Weights of a small CTC image transcriber: soap at rate 0.0017.
Rows from block 3 of a small CTC image transcriber, named by matrix and row number. Rows with one number belong to one neuron. Each number is 500 + 25 x the weight over its row's rms, rounded and kept within 0 to 999. All counts start at 0. Numbers have three digits each.
After each neuron's rows are labels from the 100 images, of 14976, where the neuron reaches its highest value: "strongest on" is what is common among them. Only what is clearly more common there than usual is listed. The data: seven-segment displays showing three digits. In brackets: how many of the 100, against the usual share in percent.
# fc1: MLP up (model.blocks.3.mlp.fc1.weight, 1536x384), inputs 192-383
# fc2: MLP down (model.blocks.3.mlp.fc2.weight, 384x1536, transposed), outputs 192-383

fc1.300:550503491558511475478475515495459532497520541507531525493490508470512518510482526493454484511533478447498502460516466533486505552504522518527488481486512504495503518516459473508511534507492533490540492475513481517491481502506497508483489498498533535529502496456540509557481532468438517500485502482490465480470496456475524528499545480526494464517515444487510527502470501475502473515500500535536508484525536492482545476539556482508485477532483513479508494517517489515517523486469554536456496457462475491466486552487500473500473512507529500489493510523499499484523506506523474493
fc2.300:538431521531514473474518507503452459524452468489524459540497467544508466498512502497501505508514504493494451494513520534470552462479486500484486553548523492511514451470518564495507517511475450483464508508501484518530526505504513497534509492497501479528477539491502506502493494505508528487509488492479519496475520479495498465486483485538482502489483508484470525532495547490490488491533484462473501483508481495518494520487466533523499486507478481484518504492531489518501493500486518494488567505509510490467492506508502467547517472481501430503474476483488520497520503510518520531
strongest on: the digit 6 (61 vs 27.1); amber glow (38 vs 16.3); first digit: 6 (27 vs 10.5); first digit: 5 (25 vs 9.9)

fc1.425:514517483484499508473480511510542489483446519487508526479443503500497477488432499503519533530492490500493494473503554504540482467519523472512455494472510524523526553526492491502467485565527524561482554450546491484471523517480522459510539488518500523464529505498445513511519500488508506488511470499509471457483475517539487484484526506502529498506497492472520514476478484489509513540516496488472505466474493520492518499479518519510498478481516523505457506513497549487492501504489513454540464483540501467480490505493507482493528494505477463439500510509528474487479513500510451511
fc2.425:489504530501526478491552465507510518504510570481491513500514511523534511510495522496491506530471495490465513487479511525488535519514465475530525504515458518506486504480489500479493464488476507469459495516497538518500494500534504500509529484473484497476476472526474496533486496537474497514470534486514501547528555525510534505493543525498503491523524528516515494529499461480420526508489474509498508456525510467464454526542507495443490505499556566476569467458502512489537490538463494463492488465506536457495565505461448531527467501468514504516519500510523492476522523449476510510
strongest on: the digit 7 (59 vs 26.9); first digit: 7 (36 vs 10)

fc1.704:491482529487508503481475494486507527493527497485529511519488542530528515442454492470476499469510451506459485465506537512519492452524476469445506484486501468484492524471516468575493507476511498459502450520509485487546492462472459531532509472506525520481493535480541521527546513535519504504441488514503495495494542485541480505489489531507501477547539460540523492528496549531513525487502436520513478515511521544498499517544512476486515485489532506501465510518477528532497493496499530488508485488498510467478538489478474470458524539527480535504519515516501496540496513534478492497
fc2.704:531526486547526494508480469571475488504494464502486504532479497441527508545497503494504495500520518492541488511490445531465500449474468511504450520472510478498423508509497494515489515521499469515494468467469503493478502460528487497490478489522509485499524516487502518495500463500530483456525496486532455487451487550529553508497480488504503518505460521485524534503506500447553549442508508498513485491514490482499471549477490531517518498513529518531476529510529460482518483487493489515494508516569505473515492481505535530471493471534513514474495518519482528506493498496525507497
strongest on: decimal point (100 vs 50)

fc1.747:506527541512475486473488506514523483519481479487508495483503512451475514512477501493522529469509492515489472516482519504528494495475487496531538495498515493492481456500491515495478510486489534477558500504465505446544451519526480524524521459533525509496511486500457489503465452509523506494444487491485556474485462496489514474485493498493495497461513508551503519484498496514522485530501505538506518516499547560443528498481491539501490497493473495516444533473492469512460554503536529478510529458490504472520515496526527507490555504546500500502462509537524519513479470484525495456
fc2.747:476504511505514517535534522540487481475484529501507488479476478520484477506536512445515512486494484471519524503462545477499508523528526513531541476499498489486510479465452517506537482486534504493487486477485465514490467479477507494488479494503532540504523489500444512504525509459522497567462506554508497524526497477487473495490487529480514474490504493500523481508482507470477528489470503485559459486500524468442486475493451486506521519517505522489541509474475517487524468539478470486493482453459518508540454459523491494478501482561482511485497515478478519506486505505498474489
strongest on: the digit 8 (64 vs 27.2); white glow (60 vs 17.1); the digit 9 (53 vs 26.5); third digit: 9 (27 vs 9.7)

fc1.577:458511498513491533506419505514472493502468489471509506529549543487499523494489497519510522509517463522572498547486489487501510506479549515524460508526542512505506481485518522473482470492543456478495498508551503472463502540492524497496498543498495476481498489500468534522454478449457481491523537514492525535534508523475527486507548511513503480471514493480514483484532488508483529483500448530524546552538530465525560514476493464499485490498480487508514528507508489504552511486464494490492515498512464519517474460494446473530472460490524477473453488505507448476546526521550503495
fc2.577:516495482503506512516480451517534504477476482503482463492482475528482502488459486492488524502482482485522487532470504509541485499476522492467479500526475497524469485525520516524487531510508475516491456504487476503475522518463509489533470484514549525519489488475478512506497490512493527558497490564482502537503481492471502473476512502487532512479479483515514475475544481473548537518499474504515480499486491526437423500523482455489517504485538501512457542497466495482457528514481497530517510487483465507524504513515530462496472507486477544506495520522475485432507519512451500445
strongest on: decimal point (83 vs 50)

fc1.266:487503510495488479496464505499504512496460515522509489514534520513521553550484523456505527516504489455483491492500486516509503525537513513494477499473486464491499476487516525483470502501480506492506515491485506508499498501484503475496499516560425494480510462468516509505531501446456506533500513473508487502532470478516508506501529473554513504552494521524535535474493487489458506547509504495480494502555485551474494536507488493465485451500505466557500508494460522502553527486470480498452490519462524475485505513499534482513490472497538487543525527503492536546530504475502480471
fc2.266:518492527574508549482496478504487499480474446490540474549449478460501502491467524547461499473491534535491440480500475505489505458474500521465461513505496528495485470516504520511512546494494447500473458482497517499460547467480483531494482505496523473532522524485493546515511499516521501514518479494497465488469515487512530537497480483506470503508510527480518488509505527512546531468493517502489462454467496497511469504526475540496494488526490538496477538519503499514477454505503510529477487510546507509446484469498512514482549496533518477470464537520483515524483483478515497508
strongest on: the digit 6 (100 vs 27.1); third digit: 6 (48 vs 10); first digit: 6 (40 vs 10.5); second digit: 6 (33 vs 9.6)

fc1.231:522503492476532515485448516489529523523534501482573496465522543529504508482501527452492528490458486473501496496504526494490503485527523522442505498453468488475495529524523500461518510517502483481490429510473454524490487484492440493498468512527517497471527519514475515474562475515523503513461527503505445498508517496557507535499512539536470460542475530498549485525535548499531545479506437504534480522496539509481447507534461462493518475496565491506475497488501520491488458528517529534513483527517483506508497502434496478468502526466505540481512530527479486538497460511508491539
fc2.231:536534504461456460543500486509505509530526508492520522487500487488556480507481460471523459493507553438530481479479482511499525465478502465501477502511537465530457473531456487503521492527492530534509517441480457489471488505543505496493499501510514485479511491542521465460479518511510470464498484504505510471539442502504522473561499462489506477499543505494496485509476530451525514486506508502522525527540530486523483524517487476525511531530528533489515529517469476490486528517509506486548474496483502514506501481501506532470474475556498536452484492511481532484468500485539493497
strongest on: the digit 8 (77 vs 27.2); third digit: 8 (34 vs 10); second digit: 8 (33 vs 9.9); first digit: 8 (28 vs 10.2)

fc1.567:527503529452556525507503537487543484505470527480463511480482527555479548525501482472488503458500500497474511462514477470461466479518479514506519503451507531495515482527496494485489503504461462495531455435469499509487492514488495511490472511526505481465477507509474503538477517470484507518537477505483544495507506509513532485508480515466524486507506534510548505475490492515502545479528481512521503481513543527470518464486473504516493468482489526531483532476425511537520506510487467540477521439464556493548494521498506477467506527544487505477509503516507516504509537482497518524
fc2.567:488503474511485493509496511508499523481536482502511498518510542505518496471494540510471516527489465460558521473497478531474514506502483484490496474479541507484467483500482513509543524493523502462518495467476448491506470464475459507489487467504501495512521510491486544484511525528526509520452510497472483463474496486532532513494481510482521486502515478480501496541480502542521503515486491470489470501505495500465509505454523521476508483557493500553496525494507497488490468502482477480544508464546509463470446497526504535495492489524541502499524509490450494496533483538449508507
strongest on: the digit 6 (96 vs 27.1); third digit: 6 (42 vs 10); second digit: 6 (37 vs 9.6); dark on pale (36 vs 16.1)

fc1.179:537539515511553521439519522531543468495471497479482514489429511537492541452455515475499500534471512468527500470496531521493531494462496451505477479516465481513514453492544472540521506497488495513503516477511497497518494518485478509507543476489481502501527522447489505500488491517524540472485508495480497472518502484533460476524520484480522480491495490495526509497493514469535482486507486471491488485473527505519512505446494491546491464486518515506460509523528537510508505487484508499498454480507424478486535498493516526498507487499464480479478517548532531506504487468508471472
fc2.179:498500460499522502482526501496529508498503495456485507516493534522489470510503521491459498519516494473506507511476465480474522496510446538503456512506531503506484527500468499454470519516493498473515492490526494508490524455496482498495547498489464492469513500511477533516477483535493498519480507493517545501513482538479518478458511523489510502506481476488499530525496508499453532472499483461490514489502539478507430546513461508514480546491537502499551463511489502514518492535490514442495479461547531467505521534507472541536457461501515461505531503507523530468528523470463497485
strongest on: the digit 7 (63 vs 26.9); second digit: 7 (34 vs 9.7)

fc1.162:516498460459505493507525501498511467492443468511506505520509488454509543534511475482491483502535528483507493475537523470494484545486521510523527477481471503468551465484484533467488548521479523498529460509522529508538466518500499519475487500531499532501504513514542480513452489479471478505519529507488489473539493494496470560510473490511554522511505513495495499523530471517469487504490478446499500455522496507509503486496495508504485469501472513480539488490556501536495454495492509492481478491518468525499429473545506508516492486490546489459541535486521455508530476521504476502
fc2.162:498516500517476500533470510521503503507520483514516472535475477511453494518504503523528515505485508505498531510495470534495504509488549496525518518489499479532500499485487498501505492508511465475474510483490478503508502480517510540505508551504531523500499544482496482516498479499497478475462481494483436504468502528485510532484531438496434518499482515515495494489486496475512499493540518536490496579480498536456498465503504522503463502505476466531552462513496490532534486535517461470499549538517506506524495453498556497486528517561508461498491542488512489471513474512491490512
strongest on: the digit 6 (59 vs 27.1); first digit: 6 (30 vs 10.5)

fc1.433:498541459494528528441526523538531484475485450498502500482492504534530527476483498512533463500501532481526512555466452507495514485493474469512468472521504464524524500527534494520494501512495507488478527493532470490560485497464505539534498475518510507493507490449492469475483487562538532525472515477447482542482491471495493518488502478468518483548506525502520532500480498426515460451528496471516504506513476485504502513490512503530508456486502497475516491525522480524565488520467515504484455524524488481478503477495536495448483519476488470474501506555517536465507510530489491493
fc2.433:489496477526536485501487458532525492480457488466512539495505530503495484477475497500499498487510518481484462487507490555483514482492495525478456544459487482442471486487490541473486523494523468502496479515495529508483499507487466504485526473492482492510538492492483572533491480489500494510537487526508483480489532513523558501481525524524507520441463523489516510520500489534520529455472473504503500469515504513510431533462485534476489505502544522505496534497524539525497483494507488444514523513547488514494509478495500502554486428532507474516516540458487548496506468493429501521
strongest on: the digit 7 (85 vs 26.9); second digit: 7 (45 vs 9.7); third digit: 7 (37 vs 9.7)

fc1.743:560479516550466493478479514493475507491522527497524466479480498511510486458498519479526500482519563499486524494496498539495506545477498542520536455507483493519512475495464480473475533480534548474472497479473492480533526504528462497490476455494539524517516523422557536517498530467479480532502501489512436477468504480468506523510517469548488507516491479517551487462519495503467488541518531560515479469500507496517512508520501461509500511546495470522478479547530499519494511450450511511454515472514479500468517533496485468450467529520524523539522495492505467486502529501518442507
fc2.743:531492478520529497476518524514458467484474475458476455542522487509511501499486488513469522509492529493504486483524504513509516472491512499488484499491546473516494516489533539490486493505472481505491537541477462500430495486498512475518489500495517439501483530514488514486468542523498503484479537464470525479446528524544555483474473478541508479521475501491480483530506533484506519480521527487452523463530502492484462551509477533484547499527499491493501520476469489533516494505528545526487506522524482478479512479496507503516507494446512464501510480524456529532513535476493536539
strongest on: the digit 6 (72 vs 27.1); third digit: 6 (37 vs 10)

fc1.584:499499519456499518457464515526515531529542508478517522482502550523482499483481513489517495465472487479501485496506450517487475465484517515456491500437462507510487494496512501488552492512513500453495414496443463530503499478499433493506467501518494522487511497522547520479556482486540452493463512525489487505485516471531528527503527548536453499526481499500534490512515503522543522518547453503543464501563503506494483526530463501459541461490520492517479487528479515503475522509487538531492497495510509479476510511446474514487523499489481525485507484521499486553487500498509472509
fc2.584:517517481498493482529492478525481525506530508505499511490483513456525492500504482491504507501508530474516490501501484498475503439515495480505489505490522457488445463540479487555471496506487520549502493458500446484473500460529473468488539492512510449505565524517506480464478471503519466481507488491524492487505441461526527505548461459494498450481538510498536509501489513471540499470474520539502531522530539533510499531488504503519478498544544525481458577485512510479535495515462499488510475522550501524503475465513514537471477473547530534484510521505461540493467511492515491508
strongest on: the digit 9 (67 vs 26.5); dark on pale (59 vs 16.1); first digit: 9 (36 vs 10.1); second digit: 9 (26 vs 9.6)

fc1.4:529509541479538473537494515499538482463474483490469530483486496486484590512513499492480514494512563450552478503505480454484515516514481490487511490482520525501516496522504499460461453488510512486513457493492506478497489501516505480443517531519511468505460476557489465504475510521474515505485510506528535478540461513541462530536503517484523503509495502511524501531457549520525510471492508500484505484468531516491504488457482519491497462456474503500493528523503475529510505498489527548516467504540511491519508484528521486543553458507501492459491511534519510491461530493495514484
fc2.4:475541529507504532509514504517492496474513499466493493518480502461462524490489518497471501555503494450463514473441469525531480561536477492502439503468534500554518518493507512473490506472527422501485488509468474517505496508477477501490501508470482513479524512493469513490511527465497510503481480495512458485495472517515528504445486406509499507516527489508532500517505512520536457533522523525500461506493534508453463507513506532513504495521434485524533528540446464522497510506475486510523499463548491482539481496486525534506522493535467464545480556479474513493541470494508486535
strongest on: the digit 8 (79 vs 27.2); white glow (41 vs 17.1); first digit: 8 (39 vs 10.2); third digit: 8 (35 vs 10)

fc1.293:474518523471507481496446478471492501513514487542524463494509448493492536480490493496509522474549529522516489522517497468455540533500462491531558488480480479516510543524527543508507523536455519516489497522545511491478525507481520515521475502500497455477513522551459473503518462529513521528509511482527469510499514524499527496495493528515464541551476493515489527487481491496518505523496523498486542538481528522518451512513492496492506499508504512498516432507500499487458517487534482502478471526510509498506503493527523453503485527498534492544540481503542508486538517483503450508
fc2.293:497487526507528520519449522536474475511499581531528495497465484468501491510504507527513468461495467509496539507479543498508523482473519498486488520522484512468442481497451481488497488477480539509526493511460551488517473503481492469502487500482490536472478469482536529502457495464484536465477474469499485508499477472506474525483493455483479473497533519505499490524502528532487519478496454524490506527514505515489514472551482508486472487546499502499523566486506580535560477495471495531503491500482482538479468483490443513476554509519488465508538502494514511496513498491494529494
strongest on: decimal point (82 vs 50); the digit 5 (57 vs 27.2); second digit: 5 (36 vs 10.2); second digit: 9 (30 vs 9.6)

fc1.403:453474503482482519513500506487477487486486453505501492548465502536536528475491478487482485463527533467541527478492459469437519527520498509486464503501499503503503526467461483500503488498520465473486488526524500467482489451500541496522507502476480512495482461499491482496480448513469478520517471451518498507511528477502513467476498542459477452482523563485510509507464472535499536522490503513562458487509501470522473543512501467487524512457498477484496490543477491478566507518526498523525524518498484507473529491509500480557510498512491526492484516517437532509561521519499472498
fc2.403:508533495566496496516486495521538518480509501480551519518482493471489552479480519537503481513509529469500482497483525528489452463509501536458447494460487502502463503513517486482495540505506460532460489469473512505479482540506474495505492523506443488478520522513475501480506479463484503522510457477485449465495475446512536521521510480511499499545480511513543489504492504514572536486513508517486521471474470515480510536491479515500516522511521532479488514519519512495514457478496473495472467482550528507455478477466495529460483474525478511504484517526501510495483479488485537547
strongest on: the digit 0 (98 vs 27.1); third digit: 0 (40 vs 10.2); second digit: 0 (39 vs 10.6); first digit: 0 (36 vs 9.2)

fc1.8:538504484505512502504536511530521490463498509486497467475444512526524486478475501473512501512526498522519505490535491514518470512484445478512463515507466508507486519487512474475513507488534549515488522473523506488501494508470539528522508540547507467503517498464479499491537477525483500477512496546494520472522491520515452507530530488501532526469528518485468503507500452457546462471555508494495517516481525533523522565458547526516512476531514529480497525446487506524475516493484461496497497520522507487492510511519514470533501480518488484467492534490495527477471527562512440450
fc2.8:464531507490564487493507470543523506469485477502499501486461523489506483506492518530538507507525487499520458501522482508501523505516457482493494465477447506482495469523510527493500496504517461472521472509442518534511496516484483512493526480471460512535512481532468516472503459507517489485522508495489485492427511505490515469497498520543515490551488482479512552515501492457543488508534504528521529483516463518521464540471489521449507508477507561474556507486496454490506475549505492471477493518548458504453519464472464495531467469491481479538550500518494524481478460519459495510
strongest on: the digit 7 (96 vs 26.9); first digit: 7 (43 vs 10); second digit: 7 (40 vs 9.7); third digit: 7 (26 vs 9.7)

fc1.354:514501500484477476515527513503491501465562502509439500493508564500449565559522464536536507489513562492519494506490517468454529500518467487517509499471540516461539526526486477474497491485465486458515515483498472459452527521479482486484476529474512446503507450494524507484509506524493467520509504507544523489481517471540487472501446505476528510530524529486525491513523467466504476469507514480500514489503504515463507473450475501509467494535466462499518542517485497490504504519509501514476447471496534471521490498507515471459518474537494503507498503492537480528509490508501506530
fc2.354:491457476534523526487466448516504500525484514511522505523470497512441553484490533497496499524487460460513465492461489519482514539538534523471470492476508525509548539508526512498506467494552494472556488503501489498493461494484539531441476512460503462477477553493500525526532497488514492520470511516495480503503462504511513504478486474508497494472531511508491504501509479496551494534530544498468483505492533501441487456514536477514508458536456490539508495496512481533530491500471511464511546462523495491491493462471550481510493479508519458491499522497463480467552498479503504481
strongest on: the digit 8 (94 vs 27.2); second digit: 8 (46 vs 9.9); third digit: 8 (40 vs 10)

fc1.653:490464468505494488505519536494482510486535455520509489487460488528518488506473491557442474497515484500527484479504503470504480529529526497508507536495505501500497530498508491477481546472503483505500497535500461508497475466475522502524479516443486476464501475530508468517514454483451501502514481445456525494496519492477483457461487500468490507477503529467483484477486489503458521534483471498543542497515480475531520525551493519504516507419521460495486536530453520484499498495487514478487512503491523479485531478515509525544544494478445514464484536520501497509553493528502516508
fc2.653:456465549470539512473471519489502510495508481475499517493501447502524487465506446530544496501534506498455487526486509503501496491550513482535503499508448510512501517523552453536506498518487504550460542464512524552498461518467502500510546462510476524469474507512475468495499443453479468519525498476491498454504476468499505511536498504553478501522493493520475461503461502462491496457496481504509524507513504493548497506482528485515499520495488477461532513506489503485503463458496498479522492493559515488496507485458495523558495487491513480500537452537480513500481533494432495491
strongest on: the digit 0 (100 vs 27.1); third digit: 0 (53 vs 10.2); dark on pale (41 vs 16.1); second digit: 0 (41 vs 10.6)

fc1.392:527540537512452505506488486492509499502545472483519529457466520511516437469498514535511472529498552471472508504575508476538505477504580485489521507480517512488550516520442506505537450488514516513512505477456537473501495496536511482532549469523487453481544472483512486467476483501510502514497501518490504488504464468499472523461501466493535499478515505488489487485478422525508493473508516510514521444497443472461501521493503486522542530498451511460480493486502517508496524545497475529508468497478512519450486548517541481503525489509489501506499485465513540481479493497489502493
fc2.392:532480490561501533516479474518522471485521442440523480536497518445528521489509518500475483503524507505524463517512480518460471430482458498478455526481496469480443487496497521540532539501498476524503475489485511508479458515518447496501448485513485499518544511491484500461516489522522510534526474506477471493485531485528548535512482540477483497519511508504537502486485493512563528477466493537441502475497497525499491519524518509539493494514515532495454529497498498504484492470461517502470464526539468490494456516487513460494507460492513513454491534543521526525481468438494509505
strongest on: the digit 7 (54 vs 26.9)

fc1.368:547477538506491512529476503521506501482511492523489490493511562499466555501502479555494525478537549471537498466520469466461513518532487503518528511457528516497516472477488514471480497505484507440549486457477467490481516518488504478509472506502502520453477476472478510520516511458417531550523515536551512473502470528517523468487522497485563496520539484501527512510476512545483491507507449494520493500518557509499503505502478516497478476512479489526529508517492489505472496510508463540506509493479527467544477482497515470461512521534458469502512525497511498520499528474514507536
fc2.368:473475468489503480513516483512494493511478542491484496473547502540480529499518516483513500530454430449506539469513481500476489521496480506516531475485521553483522543494484519487494463485504498449522492466503480461508477478465484489500486530493517518481472544487510536494502517497520482530470498524498520475476462522500498532472470486514481503489546504535465482509511497538454473523501539443528491494530489492465451460515521491477507479511445486573513484510475476528529503504494473465489524468528500479505481498496524505496485494484504469486484512453489476479548463540510518475
strongest on: the digit 8 (83 vs 27.2); second digit: 8 (45 vs 9.9); dark on pale (35 vs 16.1); third digit: 8 (31 vs 10)

fc1.444:523486505520498491505466465493534487519480513472520470495550493510462477473504515527517507496466552520481490512516505471491500513475517469514514457479506501483446507481481467492499480457495516499514497506502523490515524500489498482512524456508467514475479470500516510502508508501464504505502507525493509493553512478514488565536522509532543511463521529473496496495479531489504476482480530471474511503511532496466482493482495415481539506495463475519499503519480515547471531515534529484481496529485536512545467534479489477465518504484512504494478503503528487502469547487490500489
fc2.444:507556479471516522473505527466480434500457435505500532476511473501498519477499507465487537514518529502522485520516505471514449509531542506484507514516532485500513478540503502469474500485511520516524514536542566508539518553531514491495482489491494482513530503476515488466498485509526526547516552480508492478506499511532479494453443515444479487420492474513529509518503505516496507476494532473511479471489514531495517504523521510512519498526534475455499500544518521497501467520503510501488522484454475519517489492483532497479494520513524510509489509498556481491504517485490538506
strongest on: the digit 9 (60 vs 26.5); first digit: 9 (26 vs 10.1)

fc1.166:497487511490496470477434508510505486496487505499520520554530549492476496472492504534538496526503473519483511522511522484482498478488511496492468516489520479544432479482518515490488484512524461493520511530510523471481508519467507529496477507480485458482479483521483496488441531491473513511485492488511530507495484516486504471512520502481501503452493488469508519510548497511516523466498451533555493527509514503513502503486475465471479443504491487531525550516492496514525479465481459491474471556508454482540459514497460467518525459493541485506515533515541491514534520534495502488
fc2.166:515523516541515521495457472509530493480501493503500467478477514454502509498479525526484507472538506519504445475482502481523500503446507523472469502501515476469475481549471519455509561476466498534517465506480476488475490535496528510511482482504503520488486458500491503512523468486521495523558481525486492506515502500501523506484479517496543513463479493507531476490493500501519546465483515501483473472483501559488473482519450496510512488480508507505481549481494465545508485458455490547532497500541491511514463518492541477492507459495481518508490530526471506468508484505480517513
strongest on: decimal point (99 vs 50)

fc1.185:518492520504488489542497498513514516515525517499473480494493530505502461498484492455524469499509503495513502480505487503491520505508499508517483498476554488479486538514513507506517464504476474498543483477499521498486476499546521483495472540522481498492503486505498490493496541459511528484517511448459499491497515483482531509513509473462516550468547520461525532507471492525495474498505481471497501484493508479473509471565526505475527507475538490478500522537462479498559493512498530477473505467493516491551555452474547484489477505523546466495535495490505497516481513484503508539
fc2.185:479521478487470520487497508508459504496506479506515512431455506511499504512504536520486483517483447455513511483489478545458489485521478505486542527470492510532475457473536518500513502518508532455519468443513488497498487479523467516469505469548557521531508500440495526490507528503528497468471510509557517512471535421493504507495500472496565449512504541496448498500505494482491466470515479501511474494511488530476495507475535494534496495554500492512505488520480490511504472545510506451538478472499497516485488525508561488482494506511481501503484489477462487524489480519510476484
strongest on: the digit 8 (92 vs 27.2); third digit: 8 (50 vs 10); first digit: 8 (36 vs 10.2); second digit: 8 (27 vs 9.9)

fc1.29:473496530529458492504493460486596473475568484452514552541524504543483469508537497519507482543474515512511519529503488477514522537502504519471502521494510460472526513472400471514505514538489493515502475498533495486482466541510556496511473451476505491473553504496515520474489464500514516502458468504466487517468492454505555510520535488502547528503507520520533502523478469518523500549496534487488512472502529520488483473524490486488531513508497526476478542524493486495519505531464489488494494456499507459495476497523538486502479498496490504484484494474471543496504504505512502498
fc2.29:494507498546514546507502477526477489487457460488533486515469508429536497495495531523475488485521542512502459469510494505484485484467487495453476532460486495483455486524507524507504527491492490520475436507474509498488529486511469470497449493504504466510547522491482534497496500520506496488540479482503478495487512507533548517478484493502497502495490538494528507500512497527567535464489482529462490504467479525492477521518458503523504503535497519529465546508524493503475493515521521507472487515549497503449490471492524501496511474510517492487500531531504530540489466469495522552
strongest on: the digit 3 (100 vs 26.9); second digit: 3 (43 vs 9.8); first digit: 3 (43 vs 10.2); green glow (37 vs 16.7)

fc1.562:515484532488471521536456465497520483505509465500511467530525473472511510424520486501455494479517543508491548517510522453479530476483507521478554513504492510468478553535474507469462470501463493479507467519499473467509486498501496530525477428522449507507518507512506514533516532486574477522463471509462488516483461493483510535485531496531464524526493462523516451485508499507519483558510533512508498490502495514460503514540501516476545526473486494503503468530489469507505513494472529495467500510516463526501510523499526550478494465492452505501491510487482500488502484468505527522
fc2.562:499509468556535507512518464494501493455488465466518504489479513445484488511464526496459476518506540478508438533465486539507483478483499492468474510469514490492463478531498501483480521489500494528503467541508508485469515498520521470490473523490491458482525539480499507499500504530498524537572517509516503465495502484538542519520495490482489512496486539478514476510519495535518514489483514469466484485489497489480511518539500496525515498518489479510482522512513487479471500509511520475470479530569555500470507484504542493484501479519520503474476536520519544501480488464520530503
strongest on: the digit 3 (100 vs 26.9); first digit: 3 (47 vs 10.2); blue glow (44 vs 16.8); third digit: 3 (40 vs 9.9)

fc1.422:484502508481525500513535461523514504487564506508503494475477583504470500501474502500509498483460527461518554525504476471512455489488443530501507570514492505478477497500522513526484500468529509517519514520514477498455503505488507505500460513545528487490475511519501475504549503480501512484512517523472497542486510480497481502511448533435516488526470499508484513505489486462567512474496497543514487536458495502490514485464528523497497472504519491474461520443478475543502530516517505523538480473489499502497540487491488490501511478490524525527477530485560495454470472529505467474
fc2.422:492482502525555533509486471518497504471485449511556476494497494461504512488503496540502499496526495530497448503505491512518505515466472507455474487430479485511467440514533499498518550500526482506509434489466501495503523479475476500444451500470476495502524502524503501487512489484510481498518511484522486486481487476537544527509506502516507501520477529522528503502492496493518532483477481523496503494524447544512458527517508506494505517475485522504512561510485473486493478488532512498478462523539489500481484474448503482511487491493516512468525485525459526502495465487469502525
strongest on: the digit 0 (92 vs 27.1); second digit: 0 (45 vs 10.6); amber glow (38 vs 16.3); third digit: 0 (31 vs 10.2)

fc1.431:520498465483496494499535534489481514462467529511477492485496486527540467519488542483523501512458502502543482461505474482453546524491465530531543535503497527434528526493464474519452496467463518505532484542528480516522506440498462489473534490458474529501480514498549496459505518478484481472479491459489459485497478526480530544533520506520510491486505525461501520503488500495469526498468498498522507509485476475508537502531481480450468530534503490519506503437505509481528466484536527500498519488528525508466524487506467530521516549563510537471492499486509511484501495501454528464
fc2.431:510538460485525541531494515509472498476536522507502491516497521513513549521553477495464485521467508487517475459505502473485497471514528494508563492468475534493564539551514482514486517492487490509492534499501482455491527516494499519488507458503549511483511502489529483507541514479518492479488478529490450498467473508482484509500519490537527498510457440540540532483489496530486474500481498518496471463501473499554534479452494499488476491461512493508492498520511476526522507506520510480487475480500540515463553562494497544482513522480502525518476479488489516482455468502482518494
strongest on: decimal point (100 vs 50)

fc1.617:486524441508529493481497443496545477503505506455525511566489539458523445489505502483510509468491545546505546511471510479473516543500502496570471534512496471471518516487483501460510513509497478509493491462514488477485482546494479503502475483483465522497502502471521509464489499500508533494459493524517479518474522482515502543496539534505505477496511464475518481508481514452526486492548589466461484538480496465470488527521503507516469487515427519430546522525509464505528454493526452535459496522500499511448463516491528487494486530482482489511484511448494499514501488514474511507
fc2.617:493518527526538497481496449520512488463490452483510504483487521461500525509462529508467507484509563494499473482511486492462531445495471528473467506443520468479457495506474544499485503519527482521500436534500508488487503471527501489473470517484463450501557530493469529527507468519514521497536474474486482522488513497504521515527508483522471508510500506488530487503505509526503525487505491501470527469506474525449461518500446436520498517528495485540468499524526493509483479514524487478509502519563502496453500513504500495492496512456505490505475538481510532509511470480508490529
strongest on: the digit 3 (86 vs 26.9); dark on pale (52 vs 16.1); second digit: 3 (49 vs 9.8); first digit: 3 (32 vs 10.2)

fc1.580:496513497485479522515523502507539506468499542514520525496464510475479543492507468549541500553489512491507538512527480500509476496516450507511502527476536431520503445434451482531507510512526490514497484479531464527496453529506484490506465508481504488495511481510476509473574474514483494484523519525497512490468520499500496494500444522481471499484502507505484462473484490501519502491529531490485529546474510511507497490484533495485523472509525508499496556487460503491501485506512449514530488503525490536503478494532513528523540480498497556503522484484483515515484518518540468472
fc2.580:521479513563538525507467464527496512468495442496503478516474502428506487493498521533498480482536515537470431495483486478473510493464522496471468535470482499496471476480524494518519524449510476529471494488482532496461532505499499479461483475487481511500517519529518505492514471501488491518507483493520465492501517457517549495512487499489492495534469494521519487492486477527550514455477504510476466508484451514499501529520478508499482491501519526510486535525511493495536478516495510544477504529560482497484497474467484476492499491509516491489491495513510532550473494535500515534
strongest on: the digit 0 (87 vs 27.1); amber glow (62 vs 16.3); second digit: 0 (35 vs 10.6); first digit: 0 (34 vs 9.2)

fc1.700:557471508481513505529504454533552485503484504508513522507544478464508483482515496497533494501472495551491512520474517505522518510476507496537528490481520485496501510493484495470515459479483486535462458499498493456513501501523513490520480513522491498484530489468465475517516505492513495522475507537512476492515521486506492536535526461530538523497515517533497491541497536500546498501478543497466488487488504488457491479546518500510504530543460516499504488488483481520499495500549471512461528491508502524507424495452488508473464521503518503529499516484532439463486499474504476492
fc2.700:492487501518527522479527510486513477517492442521470519483509510492522490489506502480464516520514532518496519531540491492501501516556471507534502513546563455500517503498465515459453459515491537492524490525517505514521518546489470476512492503484470472491510516520515486495474500504496527509513532475459534520531481485506470485492536462524476538479490496513538490528513500544436497519485528505492552521519506526521527524504475465494539505531487477494491422520496519450485486514526508484476529518479498476502533523503526513458450527468494515526515484508526481482525503484530517519
strongest on: the digit 3 (100 vs 26.9); second digit: 3 (47 vs 9.8); third digit: 3 (36 vs 9.9); first digit: 3 (35 vs 10.2)

fc1.491:504476524504530531496501526468527541504559502505546518458499539521519529472444485491497476469444482461525474494539501487536492475511452463474510541497500493508477452512512499490510538498493534481524491457457470530504506501515500514498455485563501505486486470472484465509511486515539514495485517528474513515475543514490508526521466523487486488552502512489531451541511490515547498502526461520556478525511505524487514503486484521476493471455550547518461534485445472516470503503521507494543481464473535495526548495467509526499514506482491524474450509528492508509474482526543471520
fc2.491:503513502475511475553537500510506535520545526519531558501516479505506477505529469507575500507518505492550518512487479466489472508501463475535519490526489466507492489515497471502493486502501513503507513473495480511514499490508523494451525500484501492529518461522513482478499506461534451495480489501491510514527455425536453483548463509490485458524503489459513495512491471455503487518508514489553504536555479482511511508438503509515495507493503502491515528510476467471508506520511489481521490507513538522535484481503485571509485488517479564489499473498471500455464488490495489486
strongest on: the digit 0 (58 vs 27.1); amber glow (39 vs 16.3)

fc1.340:509502515501466475473470503511546492523482487490471474521494518486472524517474490550467527474487511496478517481530506461485511464473486469506494509506534490481461472463509520504508557466503510494496492471452459485504500528516480510543542472524527482451484456474514493477491522497483451491465504464512512449477484566480487501512486505466502495532507521553488499497537505541446534541530453503538535495510539534509542503501537537543517520500482511540480503486505447509475540486545500532500533471480470498510480522518510518497561542504497498501519495511520517492525499496509489491
fc2.340:480491523491498492518489515529499457510519494508532477463503509458500487515514526500503509473493482519528501494473496516460495526493478511507486469505491491466510476458447519498538508463518505471478451473492529480472448500485520506498435510501493520491533506532443524491514506465516534532495510527500488482514507479531540519464486475506513508511527513513512467520463524518541510456470498488471437476520488511444466489501470507508537506540469517501523526528503488510534450540485493493498488511487490510505451426505496498456497485557531480495461532495498511541490472495513489487
strongest on: the digit 8 (67 vs 27.2); third digit: 8 (34 vs 10)